{
  "encoder_arch": "quartznet",
  "decoder_tie_embeddings": false,
  "max_steps": 10100,
  "final_lr_fraction": 0
}
Rows from block 2 of the audio encoder of a small audio captioner, named by matrix and row number. Rows with one number belong to one channel. Each number is 200 + 30 x the weight over its row's rms, rounded and kept within 0 to 999. All counts start at 0.
After each channel's rows are labels from the 100 clips, of 14976, where the channel reaches its highest value: "responds to" is what is common among them. Only what is clearly more common there than usual is listed. The data: synthesised sound scenes: up to three everyday sounds over a background. In brackets: how many of the 100, against the usual share in percent.
# convs1: first pointwise conv (encoder.blocks.2.convs.1.weight, 128x128x1, standardized in use), inputs 64-127
# convs3: second pointwise conv (encoder.blocks.2.convs.3.weight, 128x128x1, standardized in use, transposed), outputs 64-127

convs1.17,295,201,173,170,234,161,167,212,185,198,176,163,194,187,191,165,249,223,182,171,215,243,190,248,181,162,206,255,226,222,247,198,164,195,211,251,200,144,214,257,194,194,202,225,202,179,232,198,212,145,209,222,217,205,208,233,176,213,135,170,222,186,214,176
convs3.17,185,151,211,195,219,152,166,236,220,295,164,213,188,214,214,201,155,176,199,180,217,222,236,194,226,217,217,153,243,210,202,228,166,163,210,216,98,267,204,259,183,157,192,174,164,187,188,238,165,175,215,224,206,220,217,210,259,215,213,183,190,215,207,170
responds to: thin (high-pass) (43 vs 11.5)

convs1.61,156,192,214,204,245,174,150,163,209,186,173,225,193,171,242,185,225,165,215,222,229,252,202,196,223,215,150,222,220,188,161,216,202,224,151,203,187,194,177,196,201,209,204,195,185,175,231,174,213,269,256,176,206,216,143,210,223,180,227,173,195,227,210,250
convs3.61,192,110,182,255,236,214,239,192,152,210,172,184,176,176,193,221,251,217,166,127,154,224,199,249,234,186,160,245,147,151,185,190,210,226,193,225,205,203,177,213,207,134,210,233,242,161,189,218,232,208,203,160,220,194,188,259,185,163,198,190,196,223,254,162
responds to: speech (41 vs 4.8); first sound: speech (28 vs 2.5); chatter (27 vs 5.4)

convs1.81,168,206,157,218,163,205,212,187,190,211,187,148,176,170,200,213,192,190,230,211,210,226,244,158,133,223,201,237,215,245,197,208,197,183,208,179,216,168,190,178,184,241,208,177,194,167,222,251,189,209,147,169,223,233,235,179,229,147,215,276,228,142,212,253
convs3.81,198,187,226,175,213,235,178,209,168,212,166,147,205,247,195,216,231,228,192,201,265,176,185,177,162,212,187,226,236,210,204,149,192,191,266,229,219,180,175,223,236,171,238,212,229,202,221,257,175,166,219,145,202,189,195,171,202,176,181,191,223,216,207,206
responds to: background: none (73 vs 22.6); siren (41 vs 5.5); laser zap (38 vs 5.3); first sound: laser zap (29 vs 2.6)

convs1.85,194,215,204,204,221,206,235,175,207,206,189,185,157,203,209,182,172,164,195,179,142,239,182,177,125,220,210,193,174,179,154,215,183,175,193,249,202,171,259,200,216,182,175,211,159,223,207,178,228,197,212,273,198,190,212,204,204,184,216,234,192,295,179,203
convs3.85,154,180,220,200,137,212,229,190,194,187,208,146,196,226,220,172,180,237,180,181,177,136,174,225,144,242,218,240,196,150,197,204,181,231,204,188,217,239,163,212,183,196,250,205,181,214,223,198,165,198,188,207,270,186,251,224,225,236,197,178,179,200,147,162
responds to: background: none (59 vs 22.6)

convs1.69,158,221,219,243,266,194,241,186,178,249,229,214,224,190,231,188,176,195,231,205,237,155,158,205,189,173,185,192,237,190,174,188,159,215,207,156,220,251,221,155,137,237,175,216,196,193,310,211,254,220,195,139,247,234,195,197,186,177,205,213,204,224,214,184
convs3.69,201,167,190,203,137,205,169,239,238,223,219,228,240,214,145,176,236,223,166,171,256,218,214,197,224,201,170,278,254,235,221,205,162,200,194,163,211,237,239,223,198,148,196,200,218,192,158,172,224,205,216,183,215,227,198,226,154,159,158,218,194,226,206,186
responds to: water drop (31 vs 5.2); beeping (26 vs 5.4)

convs1.58,157,163,186,171,205,237,170,189,210,210,162,189,171,220,164,178,163,191,229,173,114,249,219,234,201,205,196,188,217,201,165,222,197,227,218,208,181,214,238,169,240,188,164,190,259,224,240,147,195,173,183,193,221,223,246,198,221,207,201,188,199,194,201,226
convs3.58,188,206,162,170,137,174,260,217,214,163,182,184,162,228,199,214,217,199,258,212,200,146,195,234,233,191,212,211,169,182,171,172,234,169,129,165,209,225,205,251,189,182,164,207,233,164,200,207,242,257,149,175,226,196,252,154,163,202,197,168,201,184,220,216
responds to: number of sounds: 1 (71 vs 33); background: none (65 vs 22.6); clock ticking (26 vs 5.2)

convs1.24,226,129,208,246,225,201,220,133,216,216,131,160,208,184,197,207,159,233,163,219,276,164,186,283,231,183,209,207,195,181,187,205,189,227,178,139,163,252,169,214,229,225,201,144,223,223,199,181,126,234,184,166,196,221,160,166,240,215,170,200,169,194,177,225
convs3.24,147,179,156,211,197,226,208,192,208,195,191,236,229,241,194,204,202,160,191,174,216,208,236,177,211,185,197,148,213,241,205,123,198,216,164,168,243,247,233,160,192,180,184,165,170,173,199,169,251,175,175,192,210,188,211,223,200,195,203,184,213,170,196,220
responds to: background: none (56 vs 22.6); laser zap (26 vs 5.3)

convs1.0,181,192,224,165,227,218,185,214,245,247,200,195,181,233,223,222,200,193,253,212,189,217,213,241,186,211,183,209,201,198,147,189,194,165,243,223,194,201,225,163,203,203,143,218,210,176,121,208,207,227,171,198,212,240,181,186,187,216,205,201,163,153,190,163
convs3.0,233,168,202,173,194,185,207,206,171,217,189,219,230,174,178,239,180,241,169,238,256,195,207,228,147,179,272,199,188,182,221,195,232,202,221,243,201,208,257,259,197,203,240,172,176,183,194,215,205,159,193,179,221,252,195,160,216,236,200,206,186,224,162,233
responds to: text has "noise" (28 vs 7.3)

convs1.121,200,160,202,195,218,181,181,178,187,201,243,228,187,181,173,186,195,218,197,252,211,177,165,252,185,201,203,218,183,204,154,184,188,219,233,284,159,209,178,234,235,200,211,241,189,166,194,173,177,178,253,219,259,196,144,168,210,244,151,281,202,228,167,210
convs3.121,236,188,207,166,171,204,240,157,189,163,253,187,146,201,203,201,206,168,194,212,178,174,121,195,199,194,204,221,122,197,242,185,268,202,228,175,221,183,165,172,177,171,184,133,168,139,195,202,226,247,169,233,132,179,198,186,158,238,196,217,177,141,172,207
responds to: muffled (low-pass) (30 vs 12.3); water drop (27 vs 5.2)

convs1.118,177,163,172,205,188,214,168,131,233,144,200,216,205,209,181,189,226,223,202,177,163,210,226,209,157,178,166,226,172,163,176,156,227,195,201,243,140,199,211,242,190,209,229,190,144,190,214,201,193,244,169,186,241,218,192,140,172,230,134,248,170,229,168,205
convs3.118,271,189,150,179,162,170,177,196,221,170,236,171,196,200,213,183,175,199,184,158,188,171,180,184,162,178,218,219,159,188,232,182,189,251,181,165,233,156,137,190,232,169,181,190,197,199,236,199,204,154,285,187,217,197,204,169,188,187,209,164,189,204,151,210
responds to: laser zap (92 vs 5.3); first sound: laser zap (49 vs 2.6)

convs1.14,209,223,160,244,174,219,223,148,192,192,275,165,233,179,215,204,201,237,239,185,209,253,276,218,228,171,133,191,208,235,249,222,218,168,168,150,174,198,239,122,217,171,221,235,193,228,217,218,153,237,240,221,184,211,218,253,195,217,171,191,212,203,213,251
convs3.14,219,197,243,218,215,222,221,227,244,221,202,194,207,199,189,206,203,221,229,256,200,192,215,181,168,193,192,169,176,172,236,214,202,209,195,206,220,162,200,203,194,238,206,163,181,216,149,186,156,185,211,210,184,206,205,212,231,204,250,211,209,193,208,213
responds to: background: none (100 vs 22.6); number of sounds: 1 (84 vs 33); door slam (29 vs 5.3); first sound: door slam (28 vs 2.8)

convs1.59,180,147,190,181,200,256,199,180,233,238,179,220,174,268,174,214,188,236,215,250,201,175,199,176,189,223,190,208,228,160,253,211,172,241,193,197,219,175,172,322,228,185,132,202,202,205,193,212,210,241,220,206,250,216,202,193,272,215,263,225,200,183,209,169
convs3.59,161,198,195,193,194,209,237,178,219,212,216,206,166,259,178,112,216,202,195,227,216,167,226,222,215,190,210,209,221,143,196,237,208,231,234,236,243,171,177,186,144,215,179,233,155,185,207,215,213,214,204,223,197,149,190,225,216,207,239,209,216,102,308,215
responds to: background: none (50 vs 22.6); spray hiss (32 vs 5.6)

convs1.115,205,177,195,201,255,160,228,229,214,195,220,219,230,236,191,192,210,204,261,204,145,174,146,230,263,190,204,182,182,199,216,198,186,143,194,198,194,183,177,311,190,184,177,172,258,189,209,192,195,172,193,205,213,190,163,206,169,207,182,155,192,206,230,210
convs3.115,208,232,233,209,214,136,255,198,245,186,231,137,227,184,258,175,182,222,233,147,116,197,244,181,200,204,229,209,213,174,212,190,148,233,172,206,197,212,188,255,226,207,155,208,201,199,193,206,218,201,176,198,147,176,211,167,138,148,182,231,153,187,206,180
responds to: electric buzz (87 vs 5.7); number of sounds: 1 (67 vs 33)

convs1.29,206,235,194,207,208,163,172,244,184,180,204,228,134,197,212,224,195,203,197,216,231,235,250,189,216,162,224,224,208,200,219,259,182,215,250,166,137,155,189,160,213,224,241,210,268,178,181,218,163,154,201,205,213,162,205,201,188,215,175,169,263,208,274,148
convs3.29,232,187,219,179,211,273,203,234,190,179,158,237,180,186,214,188,181,203,274,222,215,233,210,216,168,200,157,197,187,181,225,182,211,217,174,215,233,208,188,224,151,181,211,203,232,197,152,170,206,212,191,204,205,151,213,172,238,189,206,198,265,129,241,210
responds to: thin (high-pass) (28 vs 11.5)

convs1.109,227,196,197,196,204,181,218,187,194,232,267,178,186,233,163,226,244,186,188,172,183,168,180,195,164,243,198,244,171,194,156,199,213,190,200,194,185,199,230,171,249,210,177,204,206,182,225,186,196,174,180,125,209,259,231,201,92,182,215,181,214,136,244,227
convs3.109,214,238,208,180,214,147,193,162,226,178,248,204,196,188,172,252,144,181,222,218,201,215,179,253,240,183,261,187,147,216,231,182,206,181,205,230,219,244,204,165,136,196,222,223,186,229,205,169,211,210,184,288,192,193,241,208,184,192,198,140,210,218,211,238
responds to: number of sounds: 1 (77 vs 33); quiet level (71 vs 29.1); wind (32 vs 5.3)

convs1.122,235,196,276,227,237,196,193,152,184,205,210,235,193,184,270,216,174,224,189,226,174,220,217,162,254,197,239,202,219,170,208,190,177,224,297,225,188,116,175,213,168,210,230,223,212,155,214,195,192,229,273,222,222,169,203,202,203,178,239,238,224,189,187,192
convs3.122,242,170,252,252,255,250,212,213,192,263,189,160,189,196,190,248,183,267,246,209,233,202,217,185,239,209,238,237,194,194,234,159,193,206,191,177,202,270,228,186,194,191,161,211,215,188,192,122,227,232,205,216,188,258,183,205,173,213,196,162,161,214,191,219
responds to: number of sounds: 1 (67 vs 33); electric buzz (40 vs 5.7)

convs1.120,160,203,181,189,162,222,201,192,226,204,217,218,187,191,230,235,137,191,159,260,248,161,218,122,211,208,227,133,207,169,196,163,160,190,249,126,199,186,204,214,188,220,191,264,237,201,195,202,244,225,190,207,208,193,206,232,214,218,185,203,210,249,192,218
convs3.120,240,205,252,186,208,214,155,201,183,176,178,226,146,174,194,208,182,223,187,228,236,183,183,260,195,226,178,153,198,190,206,209,212,116,203,201,132,258,243,147,206,249,174,194,179,265,210,195,234,174,215,191,231,222,183,181,207,225,201,204,182,193,223,186
responds to: reverberation (60 vs 34.7); text has "reverberant" (60 vs 34.7); text has "room" (60 vs 34.7); mains hum (34 vs 3.7)

convs1.28,206,214,172,176,218,228,208,207,172,168,202,148,205,182,188,229,196,265,220,213,196,233,191,181,243,188,180,202,187,175,220,183,186,239,242,146,223,231,209,123,207,229,190,252,197,239,189,225,229,206,185,152,248,226,162,157,199,192,167,197,207,179,202,170
convs3.28,205,213,213,162,219,212,205,232,257,165,223,159,182,185,195,195,164,143,174,170,206,181,226,207,189,143,191,178,213,229,145,252,206,189,174,181,207,216,250,237,204,177,224,201,184,260,213,249,221,246,130,214,261,186,203,219,181,208,149,152,167,200,217,247
responds to: speech (58 vs 4.8); background: none (52 vs 22.6); first sound: speech (29 vs 2.5)

convs1.44,205,196,143,220,212,214,216,147,211,249,188,221,203,217,217,218,221,163,263,248,208,180,216,204,185,203,179,207,136,180,166,216,184,211,167,181,223,221,187,157,203,205,153,181,217,208,212,181,208,193,204,186,140,224,199,180,181,224,169,174,228,165,162,225
convs3.44,208,248,201,178,231,187,199,233,205,181,211,205,195,197,208,162,167,184,218,171,186,172,234,191,181,213,214,184,209,215,260,182,255,217,214,162,203,206,232,157,182,232,149,194,230,241,162,204,148,214,176,189,247,176,221,183,195,210,193,205,288,144,212,152
responds to: number of sounds: 1 (82 vs 33); quiet level (61 vs 29.1); wind (41 vs 5.3)

convs1.80,204,233,171,173,86,198,225,207,217,198,173,173,139,208,209,233,202,159,189,232,273,242,203,228,208,213,167,245,231,216,198,172,267,231,246,235,180,109,235,229,196,194,223,130,246,160,181,206,176,154,193,199,200,187,227,184,224,189,190,220,217,235,172,200
convs3.80,248,275,191,163,225,158,191,168,216,213,236,193,280,233,198,186,201,226,175,254,194,181,211,176,246,233,190,224,227,226,167,183,267,206,162,217,143,234,197,125,222,214,162,211,198,183,208,200,154,176,231,181,226,261,219,189,243,170,162,208,180,150,215,161
responds to: water drop (86 vs 5.2); first sound: water drop (57 vs 2.7); background: none (57 vs 22.6)

convs1.83,241,230,220,227,189,225,252,197,173,244,181,205,157,135,159,196,217,190,203,192,200,178,189,224,260,136,177,209,232,223,203,202,208,191,195,200,208,209,227,192,162,207,192,201,237,221,182,205,209,211,216,204,230,206,238,161,148,249,174,197,243,183,197,160
convs3.83,165,168,189,238,231,190,225,204,162,201,163,201,239,158,174,227,233,176,201,241,211,245,254,155,185,272,215,207,139,162,196,171,150,221,205,250,205,207,216,168,196,246,234,171,170,212,246,229,205,145,190,176,164,187,157,241,217,243,188,198,210,185,185,187
responds to: reverberation (62 vs 34.7); text has "room" (62 vs 34.7); text has "reverberant" (62 vs 34.7)

convs1.8,185,280,199,205,214,245,192,225,192,179,246,209,229,141,203,186,176,178,262,180,222,253,236,152,179,201,168,208,199,180,197,195,251,232,166,183,197,213,134,231,218,186,255,240,103,222,218,204,200,213,169,179,218,184,221,247,209,211,204,172,167,200,198,196
convs3.8,146,296,225,150,177,162,197,234,176,163,196,177,177,144,170,161,226,216,174,190,227,193,214,261,188,191,219,179,191,240,213,214,183,201,185,220,204,154,188,220,251,223,184,230,217,197,142,213,224,169,146,149,198,230,194,199,195,245,174,234,174,171,206,227
responds to: wind (47 vs 5.3); muffled (low-pass) (46 vs 12.3)

convs1.108,206,203,236,240,181,226,217,185,216,239,219,232,181,183,212,187,180,187,220,169,198,136,144,165,235,259,259,201,184,192,161,179,209,216,268,185,162,219,168,243,174,159,202,207,177,201,193,186,183,221,206,213,300,213,207,187,178,206,224,197,172,209,174,190
convs3.108,238,216,223,261,163,228,144,243,224,206,188,180,192,211,171,196,157,175,197,189,225,196,220,216,220,209,225,238,169,259,197,218,205,164,206,183,153,242,226,222,274,137,214,216,194,180,185,195,189,225,217,194,195,250,207,167,220,213,178,129,158,179,226,163
responds to: electric buzz (65 vs 5.7)

convs1.4,258,204,223,236,200,210,209,159,208,181,236,196,165,282,199,199,180,179,189,294,215,184,203,187,263,207,185,243,168,210,129,160,191,190,169,185,202,208,178,229,181,194,181,173,141,162,170,159,162,251,191,155,188,216,171,205,214,208,195,151,177,215,178,173
convs3.4,171,201,146,170,190,149,246,191,196,202,220,226,251,202,236,204,194,151,205,156,159,218,132,222,179,157,235,179,205,179,193,217,191,227,182,239,241,211,246,265,187,168,173,165,175,195,180,214,192,267,230,199,264,213,268,180,182,172,214,169,207,228,168,182
responds to: background: none (87 vs 22.6); church bell (39 vs 5.2); first sound: church bell (29 vs 2.5)

convs1.62,156,132,205,216,255,211,207,189,222,240,219,209,227,203,206,179,195,186,246,166,246,178,202,257,228,242,247,193,267,179,227,206,220,196,241,151,154,171,200,179,209,165,214,175,217,166,162,261,221,158,200,192,254,176,257,208,219,224,174,171,175,218,236,217
convs3.62,242,193,184,237,171,227,224,203,198,218,216,167,174,168,183,191,209,214,247,231,160,268,207,198,244,230,264,152,215,197,151,225,153,214,163,218,215,173,155,205,183,207,177,203,239,207,174,174,153,207,201,209,138,174,177,168,196,205,152,236,219,188,207,242
responds to: laser zap (26 vs 5.3)

convs1.82,268,231,279,202,240,203,182,217,229,195,245,239,183,169,177,207,196,173,203,215,211,184,179,207,213,168,196,231,208,245,189,245,183,206,188,204,167,189,182,171,230,181,246,265,184,151,181,211,184,202,205,193,212,187,208,185,208,248,204,173,268,233,189,178
convs3.82,236,196,185,151,178,185,210,189,191,205,178,156,189,169,204,164,201,246,208,213,199,171,208,215,211,155,178,176,174,183,170,200,235,199,227,161,227,192,245,265,206,199,206,255,182,221,256,263,178,217,194,228,211,152,214,186,207,204,215,188,231,231,221,174
responds to: reverberation (90 vs 34.7); text has "room" (90 vs 34.7); text has "reverberant" (90 vs 34.7); electric buzz (42 vs 5.7)

convs1.100,180,177,164,172,196,243,182,162,197,222,157,184,198,190,226,198,187,176,173,224,181,219,230,183,173,196,215,217,175,171,137,137,211,211,138,182,216,228,197,168,195,151,363,227,210,203,181,183,205,218,216,161,163,210,186,158,186,203,200,164,196,223,222,229
convs3.100,232,191,192,187,217,221,190,170,218,205,225,157,227,189,180,164,178,206,113,188,224,238,215,225,182,177,187,174,205,187,215,183,187,203,178,214,179,191,151,237,181,261,321,221,165,176,188,223,211,153,177,159,223,166,214,166,195,188,174,197,157,198,194,205
responds to: bird chirping (79 vs 5.4); first sound: bird chirping (40 vs 2.8)

convs1.27,209,200,171,131,152,171,262,158,260,188,222,212,183,196,220,195,144,188,228,192,220,184,221,237,204,192,187,228,185,132,210,232,192,191,162,166,177,200,242,194,186,185,237,182,191,193,199,224,160,156,217,143,234,156,205,207,240,135,237,146,208,141,224,272
convs3.27,190,235,173,181,189,193,155,193,178,233,202,137,166,256,193,129,238,176,228,216,182,211,159,276,197,177,214,126,155,199,176,139,207,188,183,181,182,171,201,198,211,170,248,210,182,202,158,205,195,164,197,205,253,160,178,192,186,248,223,227,218,161,242,178
responds to: muffled (low-pass) (50 vs 12.3); wind (29 vs 5.3)

convs1.34,200,162,182,216,217,178,177,210,196,169,209,235,195,186,207,174,151,235,223,235,177,208,208,206,194,246,253,217,155,207,154,182,203,156,231,199,181,194,237,241,221,226,203,239,173,184,217,190,176,169,205,171,224,179,200,214,224,248,166,193,181,187,111,276
convs3.34,218,224,233,253,174,189,216,237,220,201,154,182,182,159,148,191,210,200,165,211,217,251,143,218,233,179,257,185,210,202,277,199,226,167,191,176,164,198,214,209,215,204,218,216,216,233,201,176,252,155,144,232,193,208,191,196,172,127,199,205,190,182,205,188
responds to: electric buzz (50 vs 5.7); vacuum cleaner (40 vs 5.8)

convs1.2,185,223,168,178,216,243,213,195,220,194,147,206,165,210,207,186,165,223,216,235,184,241,223,230,183,152,163,208,218,170,198,254,242,189,228,215,211,184,153,241,176,182,192,302,241,232,193,223,204,175,228,203,242,163,190,203,184,140,227,202,243,142,128,207
convs3.2,187,231,237,235,204,261,173,153,222,148,210,246,205,211,214,242,166,171,212,202,212,186,216,189,237,148,248,224,232,206,207,209,180,217,213,231,263,155,237,218,184,192,209,216,203,224,210,176,221,187,272,179,193,200,163,234,183,217,176,197,193,231,225,175
responds to: quiet level (77 vs 29.1); electric buzz (31 vs 5.7)

convs1.10,229,224,203,252,220,179,166,178,186,177,250,249,216,218,193,186,177,188,198,212,202,212,197,205,236,210,157,171,197,132,239,187,225,209,234,185,193,179,206,185,250,237,174,192,234,237,211,247,180,193,237,212,251,189,223,249,215,160,141,206,216,223,200,193
convs3.10,152,205,147,250,221,231,171,224,177,220,169,237,192,149,171,227,134,160,210,231,173,246,173,196,236,239,178,169,202,187,216,203,142,205,210,172,246,202,206,206,214,213,234,231,195,213,199,204,227,210,212,157,132,142,198,215,224,230,196,235,210,215,159,191
responds to: reverberation (69 vs 34.7); text has "reverberant" (69 vs 34.7); text has "room" (69 vs 34.7); laser zap (38 vs 5.3)

convs1.55,192,207,254,232,217,167,203,181,159,141,188,225,206,207,221,203,220,221,186,184,195,192,210,159,251,168,168,177,194,232,252,240,215,185,226,305,177,216,175,231,222,233,184,205,187,177,178,187,228,165,185,251,319,176,178,185,146,195,181,188,152,233,175,188
convs3.55,195,247,192,227,163,234,150,188,243,185,225,198,189,185,191,198,125,225,233,200,265,172,183,212,189,208,241,200,232,211,168,174,173,161,203,273,162,194,202,160,188,215,182,163,211,220,162,189,160,169,155,191,188,213,194,166,226,210,153,207,212,235,210,250
responds to: muffled (low-pass) (39 vs 12.3); electric buzz (26 vs 5.7)

convs1.110,198,241,221,193,235,214,200,235,195,198,178,167,192,193,164,258,228,222,184,262,205,183,195,226,136,152,254,214,215,163,222,198,182,171,207,199,217,174,208,167,161,210,206,147,160,191,160,160,207,177,165,168,224,196,184,219,166,185,228,224,190,225,201,233
convs3.110,225,183,229,171,231,241,167,211,151,139,183,201,184,240,200,166,194,198,205,217,239,231,188,221,218,171,194,199,187,227,186,154,154,186,218,134,219,196,200,205,170,225,254,233,195,178,219,175,167,236,250,171,212,230,226,177,244,224,173,257,205,208,213,224
responds to: number of sounds: 1 (70 vs 33); background: none (61 vs 22.6)

convs1.107,209,195,207,182,219,210,212,184,216,186,292,221,246,189,193,206,162,193,197,169,208,185,173,207,206,178,207,180,248,188,150,164,228,223,251,191,230,229,174,200,253,203,211,174,182,146,240,188,196,223,228,172,227,228,246,188,183,176,205,177,195,216,181,277
convs3.107,184,191,210,182,201,287,196,206,175,203,135,188,194,160,189,237,221,192,217,211,198,203,211,195,195,170,215,164,158,154,235,241,116,172,220,251,202,224,251,209,183,186,220,236,241,228,215,168,159,183,193,245,194,217,181,227,182,198,136,172,187,252,186,279
responds to: bird chirping (54 vs 5.4); background: none (54 vs 22.6); first sound: bird chirping (27 vs 2.8)

convs1.84,247,202,250,157,148,175,197,187,205,201,191,230,183,190,167,193,246,175,197,169,235,251,251,218,156,140,235,229,221,230,188,205,181,223,184,238,176,149,289,194,195,183,183,192,222,192,169,249,185,218,189,199,174,179,212,209,198,239,204,214,215,219,213,252
convs3.84,197,274,174,180,212,149,226,181,156,240,129,223,165,191,181,205,248,222,228,185,220,205,199,216,232,199,192,209,185,231,189,98,250,198,220,197,192,205,201,205,249,186,177,144,209,193,201,168,189,204,225,258,202,201,209,211,203,185,220,225,276,149,186,231
responds to: thin (high-pass) (42 vs 11.5); vacuum cleaner (35 vs 5.8)

convs1.125,226,191,254,157,189,188,198,214,175,208,242,191,223,203,229,180,178,201,190,204,180,198,186,184,123,166,179,218,235,162,229,170,212,169,212,210,219,169,193,170,188,259,186,200,198,207,223,177,183,144,177,212,254,163,242,209,185,161,168,222,267,193,151,224
convs3.125,197,176,238,226,179,196,220,176,230,171,255,155,186,232,195,239,207,217,159,206,196,202,226,191,232,179,233,146,157,185,211,162,238,175,131,207,219,210,199,195,186,255,225,203,197,250,231,213,204,205,225,176,243,135,191,227,198,203,226,214,231,227,243,202
responds to: siren (46 vs 5.5); thin (high-pass) (28 vs 11.5); first sound: siren (26 vs 2.6)

convs1.15,212,260,172,211,217,141,194,226,194,206,178,199,281,187,168,215,214,199,219,217,174,217,187,148,180,192,204,190,210,193,205,225,211,233,176,200,218,191,253,245,157,218,250,210,142,168,227,234,186,218,188,248,202,237,238,255,224,165,222,220,227,210,213,193
convs3.15,177,228,198,163,153,186,193,211,219,207,179,142,221,195,210,178,178,214,171,213,175,215,213,227,263,186,89,228,218,240,253,189,204,191,233,238,281,229,228,206,236,198,205,234,183,215,211,224,182,245,175,266,185,224,211,216,164,178,197,249,211,231,202,193
responds to: wind (54 vs 5.3); muffled (low-pass) (49 vs 12.3); electric buzz (25 vs 5.7)

convs1.73,205,149,168,161,217,166,210,154,160,164,206,239,234,230,202,210,166,180,207,207,174,218,220,176,204,174,156,191,179,119,198,129,223,162,202,195,166,213,199,250,194,229,180,195,208,253,193,198,222,176,204,203,226,196,150,180,188,165,139,205,190,238,204,241
convs3.73,179,215,160,200,163,205,177,186,182,194,179,202,137,150,185,215,183,205,221,219,239,172,153,173,227,251,212,162,234,193,233,183,181,207,208,190,199,247,237,183,223,187,205,234,190,139,217,206,184,221,233,167,226,219,211,214,229,214,226,198,211,213,175,197
responds to: water drop (40 vs 5.2); wind (30 vs 5.3); first sound: water drop (30 vs 2.7)

convs1.98,203,135,168,139,207,261,188,167,197,230,215,200,198,204,203,204,247,185,240,203,192,173,190,230,209,194,181,236,206,200,193,158,177,232,201,234,215,212,192,202,212,227,174,197,208,227,228,225,133,204,239,195,264,212,183,166,225,210,172,207,186,195,174,238
convs3.98,153,234,168,208,192,178,170,193,206,231,184,151,240,180,174,228,187,262,219,170,175,204,195,186,176,223,190,219,228,201,187,220,168,201,230,141,201,223,218,197,234,217,188,217,194,189,179,156,164,216,200,232,217,253,249,170,199,200,138,174,194,185,215,206
responds to: laser zap (100 vs 5.3); first sound: laser zap (58 vs 2.6); background: none (50 vs 22.6)

convs1.126,120,185,180,228,172,207,226,188,179,199,226,198,259,204,232,185,121,223,237,205,203,132,264,155,206,200,236,188,197,160,217,149,201,182,228,216,198,202,200,212,188,253,149,202,233,237,163,220,189,223,183,194,239,206,235,219,189,232,197,187,208,187,194,260
convs3.126,195,171,235,211,199,258,197,262,186,208,230,236,221,184,176,173,192,207,178,228,201,233,222,214,189,220,245,181,219,208,185,174,201,128,244,172,198,170,207,219,211,197,251,182,225,232,201,145,203,217,213,201,173,195,205,204,151,216,211,218,221,193,234,179
responds to: wind (32 vs 5.3)

convs1.97,162,207,165,188,196,178,210,229,194,192,135,260,211,175,182,173,155,211,194,220,216,191,146,160,236,221,169,246,229,196,188,173,186,168,202,180,216,197,195,275,213,216,218,189,154,165,208,191,186,199,211,195,269,235,189,186,155,200,149,251,171,192,189,177
convs3.97,183,184,261,227,217,175,170,251,166,177,176,191,183,185,199,198,182,187,244,211,226,224,245,240,186,207,179,243,184,187,257,165,240,189,149,214,174,255,195,162,165,146,189,215,202,163,160,162,179,273,278,207,211,195,203,192,193,181,180,211,200,155,188,233
responds to: number of sounds: 1 (68 vs 33); electric buzz (51 vs 5.7); whoosh (25 vs 5.6)

convs1.123,218,200,210,187,191,178,187,225,196,211,225,203,214,221,239,128,195,224,201,204,155,229,226,235,189,222,151,178,170,202,180,219,199,252,213,224,204,249,222,276,220,213,148,239,150,213,220,232,169,257,221,210,221,191,178,196,210,165,204,158,187,218,236,192
convs3.123,181,227,184,174,193,230,173,271,214,130,199,186,163,205,194,186,210,220,188,270,206,178,197,225,209,215,204,132,177,202,179,194,190,176,194,205,193,200,175,172,192,195,256,159,235,245,164,168,186,167,230,185,247,209,227,164,181,196,206,233,181,196,198,203
responds to: wind (46 vs 5.3); electric buzz (45 vs 5.7)

convs1.20,175,278,233,207,218,159,183,158,184,177,210,169,206,160,222,190,225,211,202,185,208,266,156,286,231,149,192,233,233,155,106,190,190,207,183,249,249,178,204,201,205,222,185,221,221,186,175,238,210,191,249,180,171,207,159,179,218,221,158,210,179,196,189,162
convs3.20,155,174,186,171,146,229,191,206,208,105,198,180,222,198,190,234,146,202,216,210,203,234,148,191,225,185,211,199,180,181,163,196,212,202,193,159,233,234,214,226,194,175,225,171,248,210,187,266,225,224,204,229,261,201,238,221,207,185,211,173,162,207,201,166
responds to: speech (29 vs 4.8)

convs1.41,193,153,217,233,195,200,207,229,222,203,175,164,184,193,232,236,234,209,194,224,222,163,133,196,217,215,149,222,215,210,253,205,219,207,178,220,174,194,175,157,220,214,202,197,281,186,202,221,208,121,243,166,171,198,235,232,211,221,222,191,181,187,275,231
convs3.41,197,218,211,204,232,167,145,227,231,214,289,232,204,205,176,188,233,192,203,167,173,229,214,194,224,196,206,236,283,207,207,217,249,219,208,174,159,211,218,194,184,229,211,155,243,183,196,237,217,196,190,203,192,195,194,187,212,234,173,202,225,221,295,253
responds to: quiet level (83 vs 29.1); electric buzz (36 vs 5.7)

convs1.35,200,184,243,195,225,197,180,166,192,202,210,202,219,211,247,233,216,166,201,228,255,158,219,162,184,202,186,165,168,182,196,194,167,214,181,190,208,190,186,152,221,295,242,171,183,232,178,192,219,180,145,230,246,245,256,184,210,144,181,256,177,198,186,170
convs3.35,198,187,169,210,235,197,213,187,189,287,199,190,217,187,208,215,157,165,217,179,215,200,218,233,194,189,185,199,218,273,191,185,164,198,164,188,191,138,193,229,230,163,182,193,179,153,173,237,173,195,244,222,182,147,223,190,190,149,227,229,230,213,190,189
responds to: background: none (78 vs 22.6); number of sounds: 1 (60 vs 33)

convs1.111,181,219,139,226,166,215,189,233,170,187,243,171,229,205,206,179,192,185,236,199,242,184,187,155,205,190,178,195,196,171,213,146,194,254,202,146,187,228,128,225,191,211,270,239,191,181,216,210,225,227,212,209,221,230,242,189,187,226,213,150,215,151,195,219
convs3.111,211,176,196,211,187,186,203,165,226,246,148,175,252,266,242,197,189,201,155,187,216,199,201,200,233,261,268,194,194,213,252,134,256,202,198,232,208,178,173,231,190,169,253,196,198,250,216,155,219,200,163,185,201,216,255,188,231,207,182,232,230,180,199,233
responds to: number of sounds: 1 (64 vs 33); background: none (58 vs 22.6); thin (high-pass) (29 vs 11.5)